config = dict(
    dataset='flat shapes of many kinds, plain or patterned, on busy backdrops',
    train_examples=48750,
    horizontal_flip=False,
    channel_attention='se',
    depths=[3, 3, 8, 3],
    kernel_size=3,
    stem='deep',
    num_labels=35,
    learning_rate=0.0065,
    ema_decay=0.999,
    epochs=64.6,
    warmup_steps=2460,
    adamw_weight_decay_other_params=0,
)
Rows from block 4, named by matrix and row number. Each number is 128 + 32 x the weight over its row's rms, rounded and kept within 0 to 255. All counts start at 0. Numbers have three digits each. After the name is the row's rms in percent of the matrix's.
# convs0: reduce pointwise conv (model.blocks.4.convs.0.weight, 192x192x1x1), inputs 0-95
convs0.30 091:185117175087090158134136153148133143189132118091126099095133163115173129139124119096135164107127128085168119065171146131193128168167174059115161065123154101077156097175152255137095129111118127166108054102116067113105116092144155153101137140066141127146129108120066117164117127147071109161
convs0.31 103:134128124151125188112125203151102102148113108146104137111168108139127088080100161134095147155078112145146151152135129075090112118097183145102106121152160209139121095083111179110104126103123139126107147203107048076112219126128135089120114070111108172125172067140093124129147112154094092140
convs0.32 099:190213116226131132104093110169137122142096120142184138152192139074166125115136138097123167095189149148116171114067109141126161157147142144159196102116090141092137145104135113111110100100161167116106141101139105108139109140092142118165152149135136091070155113142146106139124189110176126139
convs0.33 094:200061109120122110141145140125094073162140151113138113081141071180173141075152093107169137081156148145112187170132118167040168069128095099141112103107131097089136074129095163145057120078131188116217131131133144103095151140115127121123106128094102146100122142122123152146091094097153114148
convs0.34 092:156047100111128082079150078083134152108113117096132104133145110113084090148158124125109129086159127126153136145177142096139161122120087163174094138123193176199103034107146145103125136116152137148100112079115154147119151093116098089149149181129182121157137131092153126123117134086076110119
convs0.35 107:172135100077150091108104161103105106160172086127177132136171154175090159135153131114111094080091098119137137086131132100096141098048107104139095184122140072123119126177164105116131132149133128091159157133104168145115142123123052157136109102149106134143080109159131142079163124096117107160
convs0.36 090:157129081124120108126151121150171106144139157180095129084140108171066101076126120124148092060160129190143100099153091108096195061132185120119082153074120206155163096105100092108206115121107133148152126120151091151121128128140164091114137220117138139134103096170154140104147100113151144152
convs0.37 094:107138136204193143120111118087140146130168118133164139069151115119086102087183142123185114061134111136139102121184124105180143106169124158080167126145153145065127095142183162105152087198136122149174141094151125080080100133150173127111126108108122143159088111110087144132103136204099122111
convs0.38 107:218157107151138129126137140129093158162107140116140153093153098136125079115110089117132158111052100145121112150097122122129121138098207080174194143124106128141185087119132126124087107102110173118150115191110121149116132134163143212153136148225157111085085109140049114093124135152127091132
convs0.39 093:173143135114155097114155114090181125098079106102140144151075114113128125083137124164141141191105128177164124172146121209117131145149118110122093073072122049181123179050116103150092125111196145135161091142114124159181101146126127120147161134081119141131088132108150121140144119110092097129
convs0.40 099:098124130130140122159136128114165123174141094081195133097077114132128122074130110159164082145156180137159152068074222175063163116125117120127092113150120107102121139138131087110060128119160126126109180072175118142126130089157124022111183127128137092115120109168084116181100157106088105164
convs0.41 099:114116123165176157122093166126146127137116093122034143129134125162141150108118070109162150144091136121120104095141101118130162154055172168148096104157161098077153100130116079143217116101116145169108137117137111161148092086157113137169166104146128110138114186140152124112149140135096158159
convs0.42 095:119066126108091097103172187118110146101147145162154161101140141075076153110120111164087137080183086152092131101158149126103194119120139101133120099050123154152135145091101142130179166107163169172124122120101125121116117061121113070133120135077142135146125094174162139157132161123121156120
convs0.43 104:158144107033103150116136199188104149124102105097135120148117149131137097137098101143154164078092157211135061091185122111131071124135142140143150184169170066155145107093161162130115123154095104121181164123114158082111146169115139122140134158107138122175181139081118130121096147135096066161
convs0.44 101:135070098083089078142080109157129142192067150145167139098158181134177124094090121114107086148093115061129140103116114138069102167122181117080070125078150142093123154087149101140122141066144144155059151152107145116106146178116139095100115115092148099124161126111155145151134094111107082154
convs0.45 099:170164123117133190129127105060143133106102152103168131083138104118098110128137144103223098080133108177131075071113181122137115156084129119089108107146108093098166136152076120110120168141158110125155119135122133137180164126179133124117128125109121091101161153217149113139123107154112044128
convs0.46 092:071113146108142118124181178160159147138161119055151126138143114151123107066087164142225136130116120182117124120141104098103101085100147156096154164172140139112083120094171093099132118092120153128179080089116112128178101058090135082149118141111113135104097094166124163150085113142095147180
convs0.47 100:122112130096128143132106092125145095155101160157153126095188222123044099169120103100147101102118158050116138133099127095109161068153070123132115090106090156142109125104150126137126159089122153092161127103124105164144121156177130115154135151116120142114100100109104165127167079144141119168
convs0.48 094:115138113141156105089154105112141122096141134148164158090146101098120136120113168139115168196087119126150167190141168105145131125112116128132068090138105112196126162190103101155061185137168128165104126153144182088111105165158069086136135103143167133102107074185137126128110117090153103177
convs0.49 098:131164091158118118187156094082137181157114134125062098133115132121109174057102129135081142170123136161162147097081129137104239117099105140122136143138130141184123129147111170092093110080124126144163119128107136092112112102086122062081090192133134149141134138204145100149129112158092124130
convs0.50 102:157182149123123151100091132109165128122128150133215119084165165157082144105089135142170151145192148108120146089072137149126083137146095109162114107153118125061135114216161070131087171115118124134169140126151125133123131195148127120129142117135120159170139093160107147118129169151139070142
convs0.51 099:133082125157118191061100135067141114157112126130117133128155120134049074102129163138158120114146125124137115107135096103133102137126068224161127120121149182087112118115168117136169124103115137127110170076151112146131022105122131117152125081131118117137148111103120146140154113159150093147
convs0.52 097:120149169169092109107146148138162176140133106139153171127129107134137179145139092143141131104100111209168126173100088051116149112122131172129146193182145127075117168169076187114116116105228176151117117119117145130100090132161135124118176129124139121091106145166100165106124148097123227058
convs0.53 099:032091155082184129099200124161105095136130117110098134107152168095104086088189113120151142128166135125131167118141118149110150153190081129150103161143087138118141147092153088120145192127073176125110091121175113201154117087111158124139131139106068135158106087064137171142152166109119095133
convs0.54 100:128114118124161134132099168101159098161148118124121148059173086128149050089091092138110125087180101132142195117076146103067188124111158114176111086123083092084145107159117123162133122057130113119147134096106138155113172136143110142118132137137145135147053092113176104120126150120090113133
convs0.55 096:086144135143137187105120144153123142066205061147101111127154189138127114116058141087033109159109097168108135161142079117097133085182050103150133139072106130085097120199149155120141162128062122095098176076137117207192159115110118104102091059149171127134079133092132159137117092112128132126
convs0.56 102:123145125100107096063120124080126103150110128198091155158130199113055140131140098119111122112123143138137103189105090076136102112132124178130152139142169141123139170100133115125092156088142166152102091128171048113151190073107086093149112071124143090120158134141081105126111193114134127191
convs0.57 095:105121111084157145082109159141126143188142166097082104152184110175122111063114151092202169057062112145132122131115159089100056141140073162089077152116121143156123145122128088128114094109137128128136151113119050144196098099086103099140149116148081101154194109120148125138156119142106093100
convs0.58 105:128105124126113145162124116130130094149100109153165140106153117131158040103084119150118119141084112098111098128214115108089127132116162134156111111139150110103126130109114103097076134101080150163114092110050118131139073120079152128130105071132161136131179130121190153158112133040169154162
convs0.59 101:144084158164096106117087146144131151146110120053090129105107136212123115077183209132120143087137150074158139172109113157117108132130202115157216128135118126083140095182133223133161109131078130142117120149101098088154166050167136160138125141124068150136085163074106131098148176051148125105
convs0.60 096:126070161178196146094053134137118151108153166098169101113091187185121079139149171155135167120148112114150176110107188095122106121138148128103113127117117103125134142191092111141087117079161125149096131099109173186125184094150134161142148128164131138111079168137158124130111119095123169124
convs0.61 106:118121103153151138110106150115125131131127120140087131100121175112178148104143051135115143115056158081132087116175114126173151102113107135155138163198140072125089115073112077161102144102127108152138114105074139152132105155192159165121175098090127113165111091103147136110137115129109082159
convs0.62 097:123102076133156144099122119129110092149211174128162065133099169088114094127116112069084125082143092108143165095171080186146127198158180144152094098138152159131144118149123115107108146071116102115144133025138154165122098075117089119134091104123083114112065132115174147141150102110102070169
convs0.63 094:116111121111099162135169113109108111133094128126130151127072123106159180144137120158118137110117146122114124112107196050154121116190110136097157151136113123118123164139132149140104106128096174150151118105152072106097128105132163159153089089120118153137105123044185118128117116214137092092
convs0.64 102:100132140120157126087102122159158040171136104077148129125176123183125114070153191114096157098097096235169184164177146112170138139079086171135162138144115111072161125096138109146173125058101156085133136128156115104135098113045108136124093062102094147183101161093096113131088091197079075124
convs0.65 092:117140152164092169153156174096120125121053099113131127147120150055160123088100119104127129150152094088151111126096122225048117151200190054098143128117123107123181147124142144130130123094086092189121136089133090140128086085076070083103116097109145107106068129126143121125165150111216098126
convs0.66 098:161097129085125109113145189074085059132138105157112111134179135148092161137128148157118109121133123108131112117083103116194150109096129094104159085094149152143140137097160107085020179072157135124131113080121128131073134127169106144149189118186077090079102182123130140126116134182121090140
convs0.67 097:143166128075124088132102053128130127125122169142159083089134067132050114142151124125051081115177180115125130095146146154152118190165154121093143130149178091132120163141134070104065182104093134104123139081127100142082100068170081167165135125131136095160120096109128160122113134144137124110
convs0.68 102:137131128130121153089079093126098118145118118106088128134104125173127102060150104158136164098074137126132127135194092134106146082071130187130131134088150199053131080144165173103169101118136127128105100168133125129130112168106113127086160106172103142115157111157140121119161133119105153116
convs0.69 093:136097168096128091117217101137116117152118159119103163134141078067036036116074130143116138144156123147106098085096129198146132105071124158150096155173159123146117055064146101132230112131120090099107135151146113104163147123142162105157126117155115126151112130127121128149155158080137143132
convs0.70 101:088111122055145144170149108182166132125110109124114131145129165112124118100165116132128125167156141104110104125137159140146103149163157124107083163135144177110092135108168102083076139119119105202073127164165158086156103142092066121154107143061081188095082108133114159133090123210091080160
convs0.71 104:131091143157157103086123158107151210111124173140119135130117113243157143122141129139121110149100161161127126123129112116122101134097125101153153100102137119115173122135187182157198088140165159144119135192116177094114093134099236120153132157104134128126057145141097089104160131162114100146
convs0.72 105:158111137131169083146117140167153116139155150132119146122129116127115102086179162113119179134084122063145140225107092104155133070101130149119154131148092138150134155118105158115093121141146148159140102042172135126153096097110107163121148166207116124188096157120138161113121192143123205128
convs0.73 103:154055115092080152165187097168150146148184176065101156133140099103120125111127087136102097089082185193161112131179137147136074098071100195158148166113134065111147050121096171116119100145160067100122126101146156109152121119102104184128110068101125150061092165141150093145158112123126101143
convs0.74 105:169165103187133138103138067102116102135150139131131137147186155138095097133167163103114101131123090105139154089122105134147148127222058102125172117121111155157093100114169090148144117077055164135102147054110140138165116069159149149135134105104090148090122132105168133116156120118112068159
convs0.75 100:153130128073148113128149107092119154109177155070166138106142123136154174108114144137146139179121119194111161145168105068095104135108146141113108117056113122142159147169102082088083088093167118168133120140102137121130103129112076114149131142151079084159119145171150150131122135066096130161
convs0.76 106:127136141107128116096082087084165110122155127157147138150139139117084136113062185119107118102130104111090146119125064100090152125120145154137096087128072131172149090151156157099112109150080127139099133110130148218140101159045119127134141086130156103119088049180177121159089140102124122140
convs0.77 097:152131126030104087135102205086141107107122107227116135130178132156127094131156098083116121107103119255127091162131093102132146132128090140116113155141133135162111030081130070151178101144199125141163116122169123098107141136089075123148180136153129103131117196186123142143143158052113072113
convs0.78 103:119116155120141140097131208087091131120137135124072112106145127144164108100129124147146122194079101069112146161140143095097121121151085155131078146157131102140144094091029086115153175078119148100139127123165112087134121165145115109126171090135093099137090146100165131144124109166079068117
convs0.79 099:119144127174123171130144103185141165134137098136104140114169151149164126078137090122081115090128104103111184139139121099124113089116183135137145126097074068044158090129112186121164140098170108135138059114129143095058147096081145151151099173145126142072144110137114144117138072152113132139
convs0.80 092:100148115161150130105138169106150127068129070103094101136100131080080032121198115177088136159129124057150101133111109128100165151138128116180125098165135096184161138124137173166117099115157116069156123131080121166102194084118145173217133156146126153151097117201108091132125151155152184147
convs0.81 101:110071149082155129099113048144210126145142163138128116151084128179097160052255078113137127153078096132131116140134082187151127122125181118116107077161126150108096117158140181116129140124112072137139163175083106157094114085143107142105160173120183160091094161138141155131159153139137163151
convs0.82 098:144194130088128125086174171126153177177140115087132129103181171108071056106132081176220214085115170094132099135072095110090117097086124169134057151136121112132115156110132090159179150094156134140129145092116123131131147121151152115136149122167165089123106115074138170144165163089087175165
convs0.83 094:146122149110078206135192076048168126131126156127179113170110215086113112101133156162121138147144076099140139121141096058129108127169105092081129110166117139091121077144142096171173160200084171118113129111112135152146128105147144124103128124134135122159114106111069154149093172078118117138
convs0.84 099:145075125148187114149153079148146137114134121146123109088099156142147157146206159127140110130142118140102152115102096142120127133104090103175160178172172119206080077140164077158185127105173175124159128093142144112121148131108137167165139147128092111119143134119073089097185169165096144144
convs0.85 096:100155051149128140087124092156069117140112110142133245158114113133123125131126139120130206121141128176216144122137101111153129073120156132064117162146024124137182110157115082136116164110118172065112105085189117139147088124094124143141141111138149082136135112137091201196100071120124094081
convs0.86 102:136132127217049105083190053104094117067217128139081148142115164133145072158132129124118139113158112182146070137127099081160117083070140096141128154141136108116163136159215114124134067104071172145110149087145131092154072162114136105157095105165114102200165116090145117111131132082151119070
convs0.87 093:152143091119122146121114118109120153146165128099120255099170136138102166048131113181146224149123129144188129106150110151163131107103108066101112198143153123112133128122092137211130131108132143141125115124181132162152089091118096115110125171158061103130134087105111219153111084165194153108
convs0.88 092:138130109147120095024086174135104198106074143134144104142137127131103143081118097086171115057147159153158146165089064146107131147164101095111074152082123205168123088115123146112095108135124120069181079178133162175101193085117126128100154130110148126162142117170126123134140083153132168152
convs0.89 094:166153170126122131115118100126167058114111117160113162138174112126101148096078142133190182100129138099177131130126139147083132131100146105104127130125170180183132180110109116146096110117223091142115157137089104119013138169177161089094206095076196119093139073129210119112137134107147103140
convs0.90 094:102136147123097122138132153106115144143185108155061159135160114174241121138132088107090132149100144074144126156186138145111116129140152093137151107056181111143115087120099128139070125126137120156223191177136123127082051104116167127171120145095114097138138157102056166133122130141117119129
convs0.91 097:100110120065078200152149115107125111162067106078167079051102153129113107128111131143130103144175096138112064113126160110109083105168123119164155141104104088050133118133102121107124169099114108119159139138148138077144142186137133150200089187126130069192153094153156134110113106159136096109
convs0.92 096:195123126157120119079119133067121154091140118171109045154114121164180110096087131129131127167105099160060138137178120138142184111070127151214155144132175151161111156109130145081127124099147159185107142141146145119172095138174115145166167093141088134126121144129103089066078171108129121208
convs0.93 106:070115126135107126114115043135108117123174093140102117127157094033085174089157090159115153135158123168112155125098087070138149154114117114103084110149142133096085132117125093143159158123128137143171124116175139147127138075130105138169103180169155103153178093109153136106079109120152148106